{
  "encoder_moe_every": 1,
  "encoder_expert_mlp_ratio": 1,
  "encoder_experts_per_token": 1,
  "fusion": "cross_attention",
  "beta2": 0.95,
  "warmup_steps": 560
}
Rows from expert 0 of block 3 of the audio encoder, named by matrix and row number. Rows with one number belong to one neuron. Each number is 128 + 32 x the weight over its row's rms, rounded and kept within 0 to 255. All counts start at 0. Numbers have three digits each. After the name is the row's rms in percent of the matrix's.
# up: expert up (encoder.blocks.3.mlp.up, 4x384x384), inputs 165-219
# down: expert down (encoder.blocks.3.mlp.down, 4x384x384, transposed), outputs 165-219
up.211 099:148116145058108083053141083146122082038112148138125143127125133103133051223133118152122174104109206084171115093131148074126189144153072138135164112101130110160188134
up.212 098:240163098128116121131094152106129139152181149035121131126088146123088136201137062151137077084098117148095121082156185080106074073141150143124051061105094131078117096
up.213 103:122157130109134116073145118091145106164173125091100028134134119096112096144074122134124168114174195097112180157130087121134175122097114151103169112122142115136134174
up.214 102:121159114116143139131165125113195159150138133141076077151076173134139128145082129158113205142103078153155155096158106088099157139096202073123175114185163106108174131
up.215 102:127170147082135142117150057109162184082110142160102079132135135086138094176104144157158163079178123096155164106126145122185104101121133106097105117124060133086206154
up.216 104:142115142162144111134152116050137101111084203124132101104115074085085151123054111082087190051189145168154167165140108065139130127119136098084178205154189124163124195
up.217 098:083138100098170130143155146121151150112129075149137115138171166098117069150108120142046145131120141089084160120099135137103152105135130146169136182140063069123117140
up.218 101:138144106051147149135156131160178130182132100167137099203076112131106125150052156143108137128107153151113124138073170159131094105099135154146140149145093118105139113
up.219 105:154138161133152083106105105139088153131138113162095119140038042084148117111102146097141121083164156162144145154134108078159105133092058141135120087107115144152183175
up.220 101:131141138107130112115164065074120150123170109130114061085139120128134061120109095136094160113124183066172150119178136142147157104101169146147102116100102107143164195
up.221 097:221132136134081115070116158126173175098155139071172124139091100074134050121100077132137081097143161156108110084105133150125089112146107119149057050174073130149162143
up.222 097:123160119177169127193125157067160157159106088141098124176093066092116104166067121151103140150122128167075143108139113084152095141132117095053162128131146119108148159
up.223 104:170127150092130153123198105133149170100206093145122100119102109115158096151100098096135177109153172079122183139148091155111144121156106159103153133122091197113147188
up.224 104:094115096064112175125116137181118189117096114067133092157132120103110082122118156067174108115173148119116142095138071110094124101122089099135135147081083205161116118
up.225 093:151108140099102133113114073096098196093169104182138082116094124093085085132101134084126198102190174116140161144204065150144129106165094113127065098084073172149194161
up.226 096:086128086087142172130123108136109115102110196083119127133168146138096113135117173116157115045114174072140152106100108087143136163135153107112135122171160117107155084
up.227 099:132155132105100086078142050111139114147147117120089066112104102121102084127112118157069154081144156080094152172129125121135077164131153139138131107108107092120204184
up.228 108:145127120103126122124167152110158132105160036156127050119065165088112097124108120168133166146177190112120172151150144146132114109159119155157141176142115146077167164
up.229 101:144192133092085111110147113091127113120190125102101027164080139122113098121105148137135134152172155130126193183169126141141165149102099187130083141119097100106157183
up.230 097:132095192110058136063166105170142123120129116194157103206112075100121163081174159081084142127074160146094120170083093184109142152156074098084143100121194081171110114
up.231 091:163112068083098182121106061124105115160113136152127059124147122088108082122070090190089142146157128112165125108100131169111107129138131124143167187143130146162170089
up.232 095:108107106111122103161165125145130169074136104127076140127093165150117148104090084090148141175127162008144111157215157109118153155135188152176169134071118096125195163
up.233 105:132123180095133185092117143093145142141106168100127113206113100060089142142106088140129132069182162177068103085094081109147078114130149086147157119104126127133123130
up.234 098:131182129150134112091149126140122199166105134098133117106125123179171132086109131134059182168119175084134141171143099171099130167137124094120175107151118164171213102
up.235 102:109145162130153129096116146114145161155178074152124124190110145114093156107125105141093129136155123127105124163195112111104101124111117105117171148123099155112117121
up.236 097:185124146120088101048111098122137094126122123132067119137108113147157107107125117168101139160144121116179135170115114158082089094099156140093178107137132092157204105
up.237 100:141092078122154127132121093140115118072125130090105112121079056082127083149117066095110149124155118162133169109126154182140042133090155171128111087175098140135129165
up.238 103:155106121103083106122087084116133114121119057133066085137097166003101113114070129127154143166166143139097132098151119162096136095146218120128194121084100134119161124
up.239 093:098169111135117105091163164128155124128109100084125100141088167117103187119127144169090139109094213114123169190070114101086173137111142077130140131141134105141120115
up.240 106:159129122087157148081120146157157123112132158079136136132100110086118079138075113191105156122136134125060138088127181112054110096124153175190172144155132153179125126
up.241 094:168103145116117083083121087134102071103101105137124092103092139076105091107170130130204149097141158099108108101113107131113089165179190165218186120133160122109168143
up.242 097:057134159124135125124176164130172117144094080179140136164149145155086157167167112083144131105119108111104074101095137177107070142153148088104146129117110127166126144
up.243 100:174115212125094131128116106141126154137119141130084127154122120104112060111088123157118156126092114125154123171080170146132107134108088176134092102122122036121131135
up.244 092:117153105113093099102140030108138126108149136070072102098101102168161100109120148103085147060128107129184192109111152181095124125114119102134145119164143123149140160
up.245 096:101121085086100101108161157122134124105100088190095136149159158096087167122085137090167170093164160085154096114135105110126104184094192068104142124075167159128143154
up.246 092:131138125095210181147161053097110115129174102163155103137145085121086046142120143164099084128124127132141153116142104171102129081128111106120097127075132037152103244
up.247 098:143134158127099137133134152080231154123135103170142062145134138070131089135091126107128164088165148135126185163102115152083167117090074109093153132104118079124173154
up.248 103:105123088105102086075104134124155066082144081093118092100087119094158118177160077199140141120067116069079125122162109113108124123219212124151129113201131181130157126
up.249 101:151136069097104142060117091094110207111142085099063101089117097133153058129121124133152142156122170117076126120155087114127085103104161137136127100124117153155159122
up.250 096:113111059118167154175108182109081136147165071130147120114162132139075100135136083120161126178174106156076132110138096106085126072067149122111119146128126178077084136
up.251 092:114083076145148123093123108144130087101148100144101095097144113085147149105138044126112121162113098113061111121133094113131084132142175137233184160139127148105114089
up.252 089:147156148090119200126173096156107137139094170134106086127163089153155070124155153137110170135157134117123110091103142137164136109123134203114103166116148139156081150
up.253 105:100120095143107117138097202069120152169110096122083119133165189119119144124103105162153129166108114078136153141160110090104181169139157063100152150164159155120157102
up.254 095:146127104079133074154153130136164152056109085169155145174111094082162142158117146130131105137110078113072196112119173163100139124155102097145118122125108087068147145
up.255 102:129196141080134116115161133100170181101146124103075090138081107071132089174140052131111129109155149079063136092128147134157116126121149140125111099152095098117188135
up.256 098:106061182138122137161144100113190104071087067101200121158175116039180155167162128113105123158101145146049162119122078191089136115143117117101152138100108123118099125
up.257 101:167112141138126121072103092141140152157094143158080093113141109042171119106101144089124189149214124120104159151120050134152097092137121175131131141153069197146128136
up.258 106:084164100094196147163122131055114116095124125077104121125145164102139120177090112128169147087137102093096130125184160163106108152186160145120120127131129142163190117
up.259 099:074108106132109137142100109123106113074153055108120096167122133129148153141080087076132102168145123128057196074130130171115123082209184135174111118111152189078084113
up.260 102:131155087119102120153164189147140166135118109144014130164065115150108162106078077086196150137137099111057148143136120146108069111119178154155112134119115117067151147
up.261 097:110128171137090176131177138096174194156156128100182139110123091154123163153100137129120184172152095098105127158171140156115124138100094108070159130132115106124166131
up.262 105:127140106105167107079164053125104049113132151079073083141091102073140083080124086143150147114127106110147132083143133088128141147172153215179097050106131207099130163
up.263 104:125145145134124169092104088125131201106156169072116144097038155120104113184085149121133147110138179109094134117181079113133119128092120098114100090065070118090148131
up.264 100:151182178135141111126137146051157165151178093136065106096105111091082107148092090158136147078162143127135204164145147128128112102168126129150148117134112101110168217
up.265 107:139141148147132091123189178115147128110112110103130081122192147075162086153092108132125149124149162115170120104127098106134142052112196132129102202124022050132150191
up.266 104:135132144086146103130128094104125088133130055124114043125123138103142058127136104155156176091145145077120112124150116135122161140114125166137130141086150084141180199
up.267 097:112143126093184127116134138106129077030123101126107098103109169100077154122075132129127149090112180107096136136154146115125089191197131159173088102116166113124121148
up.268 099:099159156028114095121118098094164102094108138129101078143146104068158063153106084084143193109165162098094193108111115128114168087098117121167123155174055097184191151
up.269 104:142203113115161145149155148136130150099114120114131107133104096127166085095125103152184124142191124102105132169163133108180115136119110119105191120170105090091157140
up.270 103:148125152084055224048116082133118166164098073122166104164109069116111064162095121167144128189105155069152105150126122156107107137166151137120144141154091115152176094
up.271 102:131134089095088131105174186186137153075039172108060131128156150133152146110075153123167180092141155132108114102147100129067139114146158121090140128137076165121148155
up.272 102:176197098138181060114109116061115144138144128115140102120083109160102091171119118140083093137100112129168126157151153098138133113126123196117125171175110147078159177
up.273 103:194120165141155126132094168122163133148081121116131141107174137108170120111121120100086148130104129168182146123114094147138177088119156065125159144163106093131147176
up.274 097:174205120077063063064147121158100080116144122125124111113098088140178079072069121143128156153125169088116132157127140102135151069158059147192095132106115093151161136
up.275 100:117148169108095203151112133145199182183106123167103115200101118111118147139137159117065134126104131169082107113087110139092069123155104098070104134115181072105080102
up.276 103:131162132106106109128129124131155107129150107100138043142150088074117117080139104158179131128194137100104189159167146118149113133096095161117157136098097136104167176
up.277 104:125120160141104090091096178116116108169145062072148098118078165089118163155111157142100096058091142089144101131154147175077108186197158083173151152144153112178129118
up.278 088:129135130130132143140120141124159155099170075167149144114104106124114105151116065132158155100140145154127139118188095119154127153178118157193149143030120150169129119
up.279 096:115106121120174117157133127089078167165170100104103140095121101086098138189139093109100117123066098129121139162077134116140081143121164130149147080133115108156162136
up.280 103:130188156139109157089131130145187153116153102093080067143109135088138111127116110160121140100170195081146157137159137153088124111095130145136118114127057105176202139
up.281 098:059137131124084119117105124103157192105090116111134115139169142140123138178100078112162139166097077134132184110140139179038142121177144154109142126096084173106157159
up.282 102:090138149047107143160136085098157144119154045106120061147089146093131070206103096113092160066168114127068175110103158156092108076166131107135091160127059131136135161
up.283 100:157104139105173165137176073119160062096171091123131085119103115131138080118111083142110113139109118136108124053145182149181150092091142107132162153067185085095106160
up.284 091:145134155065172125089159129109175102098129161129114142143091171060132096208111142117138223078093161137109143117143121104129108155143115092114173114092139064158107103
up.285 097:135189082153090132137162093132147140150128124144129107153083180167132149093123150119048167106109140065113167149102152146076148113142117151115110103170141110106183153
up.286 099:147155179136179117129129095038169108155212109159119141068104102081149096184063091168111123134103122127075184085123167080106085089125098090131145075118116127136117177
up.287 100:156176162070131150143128147104193136085179097153104071172104143104064126146109080125116168110123171129076150146084126139145138125147164152138094126089132101135160165
up.288 094:070163158144147136107183141186158084123110149090134138163175150186157121086156082157118112112102118115082131127090110185151108169153137149093118150192111167113126104
up.289 098:098141116134120150059136177141077093061089119123139097141103170158159140155094109177110164153100118108117137120118095107095175157122124113140100146143143163078106121
up.290 108:139135128105113153070114071039143200122168072124101112090094149123150086112142127156095160086131176114097135112193080163133125107137130093112101067093106133137154167
up.291 097:177140115150146123137176133182134056153081114091032083110120144129149134169149143125161185158128130122074088102137132101121104133108122172186140105148106121161137143
up.292 094:141167113166115137092181089112183092154115083200099104133089083101175098111153121165071188140163105150134126106098126090145096055139106130132097099171124134136131160
up.293 097:148106093143128089105126160112153167099141103128091064093115116094130159150121142105149130170185148183102143156141078156085164103100162142195145125162093203077162137
up.294 106:129083143137134097155177122098145129112146069178154097085158087071160156124079085103103203106149151151135147096131092159132104145159147077117194163123137157099162169
up.295 093:128130135112158139112143190135083180129125105154105106113138094176125116095164092035089155115171122123149099186122097164110149111150098168159207181100142100152126132
up.296 097:113139096174160092072124116127126152132133163146137089172149154152085135130126112089120136083102135134130123167109060092106129123089104149077086163106107108119132129
up.297 100:104187151107125134100140169089149155123133099141141088107119134062072105142077063121117149085164170125095132144157121108140097138138094096134091136070082129114126158
up.298 100:123119148123053121113115118087129158132206085169126102081067112147153085124116092142128123095126164135117147160206119123100072146155109148161120102118104100118164148
up.299 100:160193151055151114114163150064138165136180093119116070132127133145118116115093073108160168122125171095105169152154165144141168141105180129174082158104073112086159189
up.300 102:165173116107128110131140144080159108099167079107096070102133109104160096120084082181151121091220133077108207136138113144116145088122121146176136164118095136128175169
up.301 095:221112084123089136059157130119173124124141127086127138141090111071191124061116086173111165139098159141147077157149130099103101152170102060163177112127190133160158086
up.302 106:172161168111165157133130102050144156113159156138084104057107165122079115161110106122110119120149165157102116122223126066154116161170158194170129154097129124089122201
up.303 102:093115113178158138087177159080105173133181119124156130098101135138114080123154063109078137130135157044105133150186136100147111178130164162111154175207149157124194076
up.304 097:116117152097151172110148190108169181131121109103148106108153105073125093203086147153074118064146125121083154165092114158090105055079113076159178172164094143114127105
up.305 096:060207141099161102108122098045119151154153159113106099124138089156091103098115098128123111024144199128153147157123124107148142189156062096124132103172116101114148218
up.306 098:165107127072088093125148098092146137122102125139110151097109198096201182123028109202159128130146147118117130095190147081120062124099201095115071149108096130098188112
up.307 106:209130122151109105131156135139133078127143111162134132075115050113175098120134132134156184140129145143122129153114129106106143093161088114118150132115134104139139158
up.308 102:086196123129164121145124144093139100109088092047116111123115118082117112131118096136153142060184168056081103110159152100169093126123104130114134134089156151199175131
up.309 095:096098180109152137158125135109138153150154135144119110143107176120109147139111114105101142119122111146082138182194109149056183155137149114121126087061153183086161166
up.310 094:111127127117169118161138159092128154072074097118191124141140103123155122143142103107135110183143112118066177143148068207084162142129085108098146155125126107079131144
up.311 098:171103114074106111191175103114078111153118074104137123066137109076143116127138058121187174158142106132051106134137120093102132122151171112160096098152125102107126120
up.312 098:131156131110080159085136093147114165175137109158130101155067079137128167145088091135093138180105115176138154094131117157121092153194139157175123139113107161127124111
up.313 101:161198124107156101146142066141115113147128154177132040164146154088082062133111072151136117139139120065152146140079118120147162119124091167143136137131095161142204181
up.314 095:134157193109080165063116128151147092155093134151105112138120118141112105143084128127084154143102128160178118138084154147096085132102102108098140113202122122180165170
up.315 101:107139136139106147055152151130112097123114064100138063192104099109130172157159141085084152160139125128135152175142076197145145189167090139082139113129160128157109089
up.316 102:127178142108167086120162107100120136126166125124148088152089123104109145140120060192149127105169131115153155105126112095164094116160116137126130125100107124163190207
up.317 102:155114094078099064162186153072149136116167141084182131088083147140159122176103106104130159109141103125145123177150131147068172118118160107129116093083103183047145128
up.318 097:159084240086085148156136146141123177103068126191151142087170136117175053121096123095138136171154143151128186160087066183105173163152129116130132121143095115120125138
up.319 094:083160148098114156080144130174117110132142164148178112189139158151157135154120102104085106110048213085089120191079113167151145157118070132081125130157146069141136102
up.320 100:109131144091081096073148145089128141131139038108160133122136139156136139145144145147071206092102167103138149115052104190065136117112148071112135150138133078234153117
up.321 101:161205126080133113116192099125115098145124117080111042140129104080130080153081059151130123088113168148132153112116132105144156081131111169096140126114129152092166217
down.211 103:167149159185140148102108119117107103153112139096118085125125164163129101107212083137119149148122201166171150164103112100126131081045196097163113137170077130135134123
down.212 100:145149120047125132103162124089149133128145078200193110123122227149101110147116156132107212174127123080125148171144108090127140058142101057123053144133117104098042088
down.213 090:105183076099136096196141153121085094185137123118068129097139145174179055112121116147124175092148129145137191146121134143099111079122129134113141133117106113122097126
down.214 107:112127113094180129127173115142073089071110100141091150098093111152145150110115155131129136033051188127079127095121113115189141138113020139113085135147161065121121144
down.215 098:150143137159132120151128120212076103083069096128111123105115170113144117149131154156164220147155125096129138060158161143085097133174068182104149138112135135098136138
down.216 105:129156124169089172095158116094159192153066124139156144163168123105196126173111123152120167144095124108177162105092156168111060143144157105064152138117128088167166136
down.217 096:181151156091101146102106091124108121102104072132113153193134108204131167170149145179109116127102084113108125068089140110118097163158144151109048116074067069110092096
down.218 112:126159149103088121128112115150100086153126123139124138124114131137133135094160179131080085109172109193169105180116111183125149146130050156130101100117135184140130100
down.219 097:098111121113127110139166113109090149093099103177152138137182118143151101126141112130114175151073177096101162180166134134119161127155088143122106194145107064079096134
down.220 096:121143098093158101163173153083138201096180070088127135146108099114221121151085108109107187154078103092076117144128128112126106099136108122133148149117144082131153160
down.221 105:164132082082122118114184112108170138113183113157189086147103179109105189127132155091149107119122117098162144138145102071110159111152107087111061116091106093055105102
down.222 105:139163121131132142135153129114093103141075198132107161108134144158077131063118174126064071073150132145175072111093136097138170153105080114182183140063132121148116109
down.223 092:064103143123176098137158129130084093129133119178150172137189136113116089142130097103135123191100109089128109143112155176140130051205090159143119152090085106104124143
down.224 119:139147093074166110179145119116159099143161111107102141098114111140118101150121122218105114168117091094156166136147255127146121100165158113111135132102157104098157114
down.225 091:142110104137105087115126101164073083101107148105205126089131129132146103136118139148128125120136149118172122144118150139139156085135090134102137164042104187112137115
down.226 092:113124163118137120104097059161154108180173205204137123165121070097092123107128135129119096109088158148163110169119124111155157198126064179110165103069118137164112121
down.227 094:081146141149182115132181146059152107094146146103102120143135080138125143143103148117117110151114109125107090138213130129118061093150026171119123101139159122112163138
down.228 103:104130159120157139118185160117156155116135132159139121148199108145119120112131109118107157133153107151150148116106148160137106151147101128111127166128128115097119120
down.229 089:147163078052166130136135090126099122081179068146151131169144121146180110129115081123119127165115127157118181128109185107102120043154118181083115201121130049121150173
down.230 105:150153132137083100131089156112175136193125116077138160108096163122168110179200128103118115147109065134126076092111055180143117185092114125069102108168157139145151101
down.231 091:083058168104145109107122090160156159097157139163232137143150135116107182104175133128159130187127132115119124160154097152115177156131107088098160101084140129118138103
down.232 090:173099086131158097116186126154208098113137091162136162108173150040161088190081144084110173115127083117104122126145120156138127087132168083100123154185080083110142148
down.233 102:126112139158116115060106130088112122140130157136192107116109116126126151143181095168138147185073091174184176162121115153141069148147134186148088144112054160103106111
down.234 091:101111074089163165116119118172084131078159162123198137117177155112145126096128101016155139110134135122104141128146113148166118164152087102135093073082128116110102152
down.235 101:184100154201132125177132107131159094163140148117152112126072127075129091187118172127137091160151144125105113184101144167094097138094103177139110099128110160097083154
down.236 098:165093138136132132139171208141114149105124107160144127089176127067085114127083151164148101198187133089096102170153144171131104072129189058151095147089102127076109154
down.237 103:151154122151150133135149094148113043157152131125178118097115220089141082156146176131160115176133161086167151112142196107151199159131114113097044113085125096142105136
down.238 108:155112098191129111105124147128040092112124159128189096129064201086099149151145145151140127121131092090075057139080127162131051143140201115199089105176088123089098125
down.239 101:169174164126118128170103135135157137161105181133075123127160084109141079169097045142146125124138101170178152077130152129146109104047140142109110132142066118178190120
down.240 111:219123141124082139112148143142103097091093148200145089132170088088141135082103119162125162158061158149115084117123121144131132094121118120189109111087127083140081099
down.241 097:128107139194139105122112145156103124173171150140102133111125190077136099125145200140066113140174187127146123189166109195125109130093138082159126125129151139126126127
down.242 105:066146154129172083117157148167189124170081058114070156098176162108162129161133164134129145137054211053172147167155102119191142140114142124093127157154126097110146183
down.243 107:107061107125123147162099136099118114149120092164201183112130119124111141131137080097147094161166111127143116158192092101163120154147066135116097115113136164074148134
down.244 094:170136106137165087172120119141119101112120113122171178066104162118128099105094095139179040107183118137139122135134198111087133082202080104128112117143102144114131151
down.245 098:104112115107152105066138162096170137150148111063141108115139198133137047166135123127145167169150130059182144137156139130130125112106168096113112188171108201135157092
down.246 093:095109170142151133110139098096135171143119151129139166169126078215137161055154136131101081127057138139082081115107106125122168177120082159132026130160110115134070134
down.247 089:121124102146144092174132178166129093098145072129070110112099152067156123086097055141155159162139100108131127135136205161124129085135130188127168173165092093058151106
down.248 092:107062115077145123078147121161150132122133058152111099127140161099174127141173119079142152160136149158084118111152078138173121123089175142122170121131098136148091115
down.249 112:155114060137181115158093097169100140116142155098183104184129104113125135105077080151107144121115138125114110125116209065121154075147084148106136116090084106118119158
down.250 099:127124075161140188140102114131169174123127135204145118153146136142108135173086168162131131196106135064099162135136139183137157117097085154134135156058166115105078122
down.251 095:147109103156109084120115127133115137162140195133121104090148163128126108121118113094121106144129148130121081173125123183096187144005138096144127101130136153172157114
down.252 094:158169050150141165101199117114099148165193149126128101137112112199095129159134103133109131173139096124114176125119133090034108125132128147144094093068148121112120083
down.253 098:129156161120123131121035093143149092154106143116112097136126139154128157125130158184149133090130171116123131114082153079176200130096084113112140143157109099109121141
down.254 100:112164068100138175130173143120113176095089091138121142141151148143117150146072163143149109174069060128107110074138147130057088081091120129161102121100103093120097050
down.255 090:133122140185152096149123104133130106128080126147055092144156120138112104183196141076122142103135134087121191101123096133131121147175058164122115085153097106158131108
down.256 109:082173137159129142118108133167116118171078110160145151115141166109159127094123126125152152123139107116148099139130094129144087158134148069126109083180113144137110133
down.257 107:154106114166097123123074110133103145072106154126192079115063180118086106178168164164138125182162176095084103113140145133140119111086175106165084105133049150120112138
down.258 100:115185093186108113098134138156096098143079148195181124229154130156112148055099119102130173212095158074137038071098108091133100171116112169153104166096087044097100060
down.259 099:146119083188097183102122094148120111151107143125083116133113184021148119152121199142140139138117144104133085113116097126074069130085111107125106077191128054175117106
down.260 096:161160081127180124117121153167102106139071078131136154058107178134149100149151152198069101173058132140109090132118157167139147086102109077133145141124093134151145123
down.261 100:135066141124122144127119140091211139179157142049149163123064155136168124153162146130126134180122135097097063142143079130091066199112132126125151119240124095160104116
down.262 103:083108094170138116146150101103150131106085135145154136127118150102159178093132145088102175129144108083058146110107119171157138126139126134163080094079094132096150127
down.263 107:148131134090170106128155168068156152083147106150196135125114086149155118123103087175077138179077136090152145160131175148151145123091173114177124163094066095088124110
down.264 095:151098142169121115143162156122112079095134083037091070162106125175122115073074121075155180116136154116091091168092124140144171141089153169165165134163126111097058158
down.265 115:144135104156122126136053103090132117128142120099120098119136137122157077115094115135087179149104150157129196151144137135131131145165080180060091123134118147139218139
down.266 104:080158087100129160156140142048147163117095088074158142146169130151155106176115053122147095169099067101138128109139172158087140088192156172051135175125083067100169135
down.267 100:166124182135153136073068165117141122099094163110130075158133150136152097115134197128091137132142119091166114121152101156106089156114103128175110143123143172143151075
down.268 092:168121128118114130154171118106126159122136081117117112153145114108192096109128097137144167134128082119128122050168135122120157100166122110079139150117088079119096127
down.269 113:139163119109108127144183130082071100110084188147140131140115161118082149123062145126114140126182112136165130156118137081174129226091101119142122052097137126130128105
down.270 114:145070169151134147140162135107164145108127120153183181173138131109117237126143141114128148170141097101134139119126093111140195084111126116132138130098118122155129079
down.271 100:149066126090146157212221122138140125132114166180156162123125135096119144100116110107148155079082127116086111119110148133150144096170163090099153095149177113128164125
down.272 106:107152129191146127128128166127134136185102155172123131135095121120108138137106151147062118139166133160133110152099126141115112113085122099140123097179057128085128133
down.273 117:097175143083118136067165144112141142052104125088120104126085189127108107157104122179146136118128182090129141152160144095104113127148094142129092138074140112029106121
down.274 104:090121091124169088115061081106119054111105134172084113149157109132134171076147086085176113095138138149107081076150096101126067188138069148117118068133162124147138117
down.275 110:144154133156105119135115141137141100155137120101154150105108102089176127141155129153093181157081132215145092143107147150174051110153070114102104132127117140091145140
down.276 091:117103141136106108109137128103063134111145094140175141088149091105133117094132081080127147048166162146119111203179085156143144129220137158129101110083056100113133119
down.277 103:146096118173098147096129129179124091171074127096060078123168105086124091132117155105172106130105106145102082169122069126106152199136142145142184094166140136129111127
down.278 087:138092115169141154140165134123093120104120089123153159110078099107117116111138141128131149138120149100143120132158077119124104106095083143119155076089122096142180119
down.279 098:115155064179151114138186101117082122111109102189142155152160184177159146151111121162143158194061109086096113118120130103154108081121125161151058155097101112124114149
down.280 098:106135137155135143143076151097115158169114136100158178148137149112125164126133094137160094180115138133129094135165157145106094120165087176104178153142081105119105089
down.281 103:121148128194084174070101075108107118093080191092139152140128155140108150172080143145156088158126139134099125074112109128105135165136068144116138135120094129096100111
down.282 102:162119139145133109129157168083122150112190041140144055153147157141118078129104060097110158101136071105120106127149128141109114077127155120134115155141089136098146130
down.283 102:075104135170136123112149117101150166184175146179166170117177126128084156062103113099078123113131124138116147151165106115149142155082093118092062138139103120133107134
down.284 099:126142141134125135097154078112122151160143121128138108079115153139164142129153083050111119151100146143146108145141079077118152104103155061146132084168100108134182111
down.285 107:132152116120154123103173084149133137099118128169154179161189076161097175099166114124208152128103056125140100110119098081133085104100099143095117241167106127108093116
down.286 091:114122205142113134134062056120194111190092092172153169149128114106148075112225094164092077184053108163138153112129121145137132143171128151124092140110160072116121100
down.287 089:116111132083101149148106196152126124172183104100091112135123190134149113122094115132102139102122187148079147147134158144115197091138154099085157085119156112081114101
down.288 101:117107180206121111132171160174144135139167106142135127203140112102080152110093148154085141151039136096125116101096137105135080175136190158137092131120151095125119140
down.289 104:149122090149105124127169165161159091128120170067084155129148122155123170075122140153140107156119160097170049104097120151130121106117125165089125153120140072094107127
down.290 109:143097120099135130139174080148084117053112141149178106144157119148145131130123150122124176135137149097133147123074150111143167045200081127125064177114107135097117135
down.291 098:124120150103082132078137104177084095110083183126158094164094118157082156087105155106163056128125178144137079081115115130141136147116076177161062135102116127102109144
down.292 102:114121055135194150122139119105078152153139118139105134152087125137123108124133137138099155084107130088082064091125148121088120116106089136141165069080111070164201114
down.293 104:141229128115128090074157118173155062169080146145149143130119165104148131124133149171139209123121136101128125208185112123142068175184091062121088142224160140122144108
down.294 100:095152096096195082154146149128078042086125101172096097120112142140103114070161129155169123133112164119146113098169191131137171130110112140128121131157152101130064193
down.295 100:082114131105107110122154125188128108084138071090101116119136133172155150157150150102178157073138153096116124122111112140137165115103122113101136182189149092128071150
down.296 102:112077166177117103121165126131120137162141100120213100159151139162141139078137154120147101117125136090152041123114117061116129185129162095136117135123172151122127128
down.297 096:114122152108181133125134140083131140094135075146071106093160026163119113133143146136122177091126156158098138167145152111137129140147135160139187149150076123128171149
down.298 094:140127096097143129143140149099106147090180049170158117141111138162101126130034090111173160171111165091079211123150147138134152088172116151140119158134089098084105158
down.299 092:121103169093171072114168100086100108118158111137098130131078110131137134136066134116119195177131098097132180103079206155084154094163155159090184140181139131133089138
down.300 092:165107120120159099164098100070106117085138052071150113105123136168219108096094085126106222157154126165116187094169115128111143068200127122099154163102117141126094107
down.301 099:106114093102127049120091147159133137135073119100177094156157179147106166108126079080139138092099147136178098093140096149108092181108110166048093148120160164172127119
down.302 099:163134161153115154148107118120149134105095197130105118165140154152135132120201131118141133076142145084139106116118095109140135185099135169104082175123163172137145081
down.303 106:136127106179072097134088113137048116112124174101186132084122124110168131087102122126174134154130211133135144160182105093155164170123089141155141124177088153139143121
down.304 093:162120097118156154146131044121129091122130158124174208121117134109184090132164160173117157098154136111100144111080148129142162144078085074128087119146149115203086056
down.305 093:182084090137179156132157113139107100132140124178145116113109127128144148085119162078133150162167123072158075140108121192145153128189099190183082134097080173120136149
down.306 107:106149163109207099143133177070191150134194131100181110178188184090098144162113093091134119142109146056063160164077130142142142126136144094084102168156148071083109141
down.307 111:092104115106127137099086106142178093167119083154125131149104099142144169075131148092124111094084168128122052095148139118120090184121109124104122071140143125140138099
down.308 104:149151085169125133118104158142099062117079123091108095145093142135187148120138110085152192153124179108142081091148127122111114148112153114113120094141140094119114073
down.309 103:106121158106115163130148095108165150132103165078169130110127126079122165180108126116100120139129106072105147126116142109125111124139072187119144098095129185122141072
down.310 103:120167078156136108114137115097138126148136130124135101123124126125098110062079110107118100161143171098121116171122107134072133203075127152154120085118121148169075076
down.311 101:080118092154096106099105149133114151165125109138166108177135169163075173084100121065142101174098140126107141132107086144054123146160173171155066136128149151118135065
down.312 107:141173130178084116124096123121082114150119154171158099116162145130145114137179160137110153162102085193166103146119121173155143128094115066125075079166108137106166113
down.313 102:151188110175129161135127089121106085132135116094068120108183146167184109143126118177117172151119106157146162132138158118118142080149087164098134162096148161119177106
down.314 102:168147130118117156126140120150151159132062100115156163137154134092137119133132084149159106117117140097117126151115140113135113085204068164125137149158093106105139115
down.315 104:092181189169104107124136131148197084168107116104109160187139170138152126159167183166090138140070111081143133085105116130127107163108125149107098125142117095163107097
down.316 099:127179114129127123153153131110090132121139068062114127132151122149161084187142073163162127151098098110130161137131117105113104095149145219120112157138113123130106142
down.317 103:155093153178123106133152132065174132149141137123171149078116154110128151141149094069116149162137129144125083157142097144127133116154214136103096083177132132143191089
down.318 106:147153127117096141150107099110130109151126132189152112095087165055163110147177077146181151116147159107128125133140142088174106126205116073106116112179125097129160152
down.319 094:112144117137130148096133119140081108144091157149140143170183106120075161087081112166153134113059198123162115120105099067159134173056127139086143113110135159152114110
down.320 108:117221103101139110108172148097114137117180135123136159079142118162140104118111092134106148175129119088167167123155138134172169124093156116144128136109120182094195143
down.321 094:131147105075150162153142094113123050167106106105097105121123088196163093138184136141140130104152090116124137144149170148111103082170123158106083128143074107083076107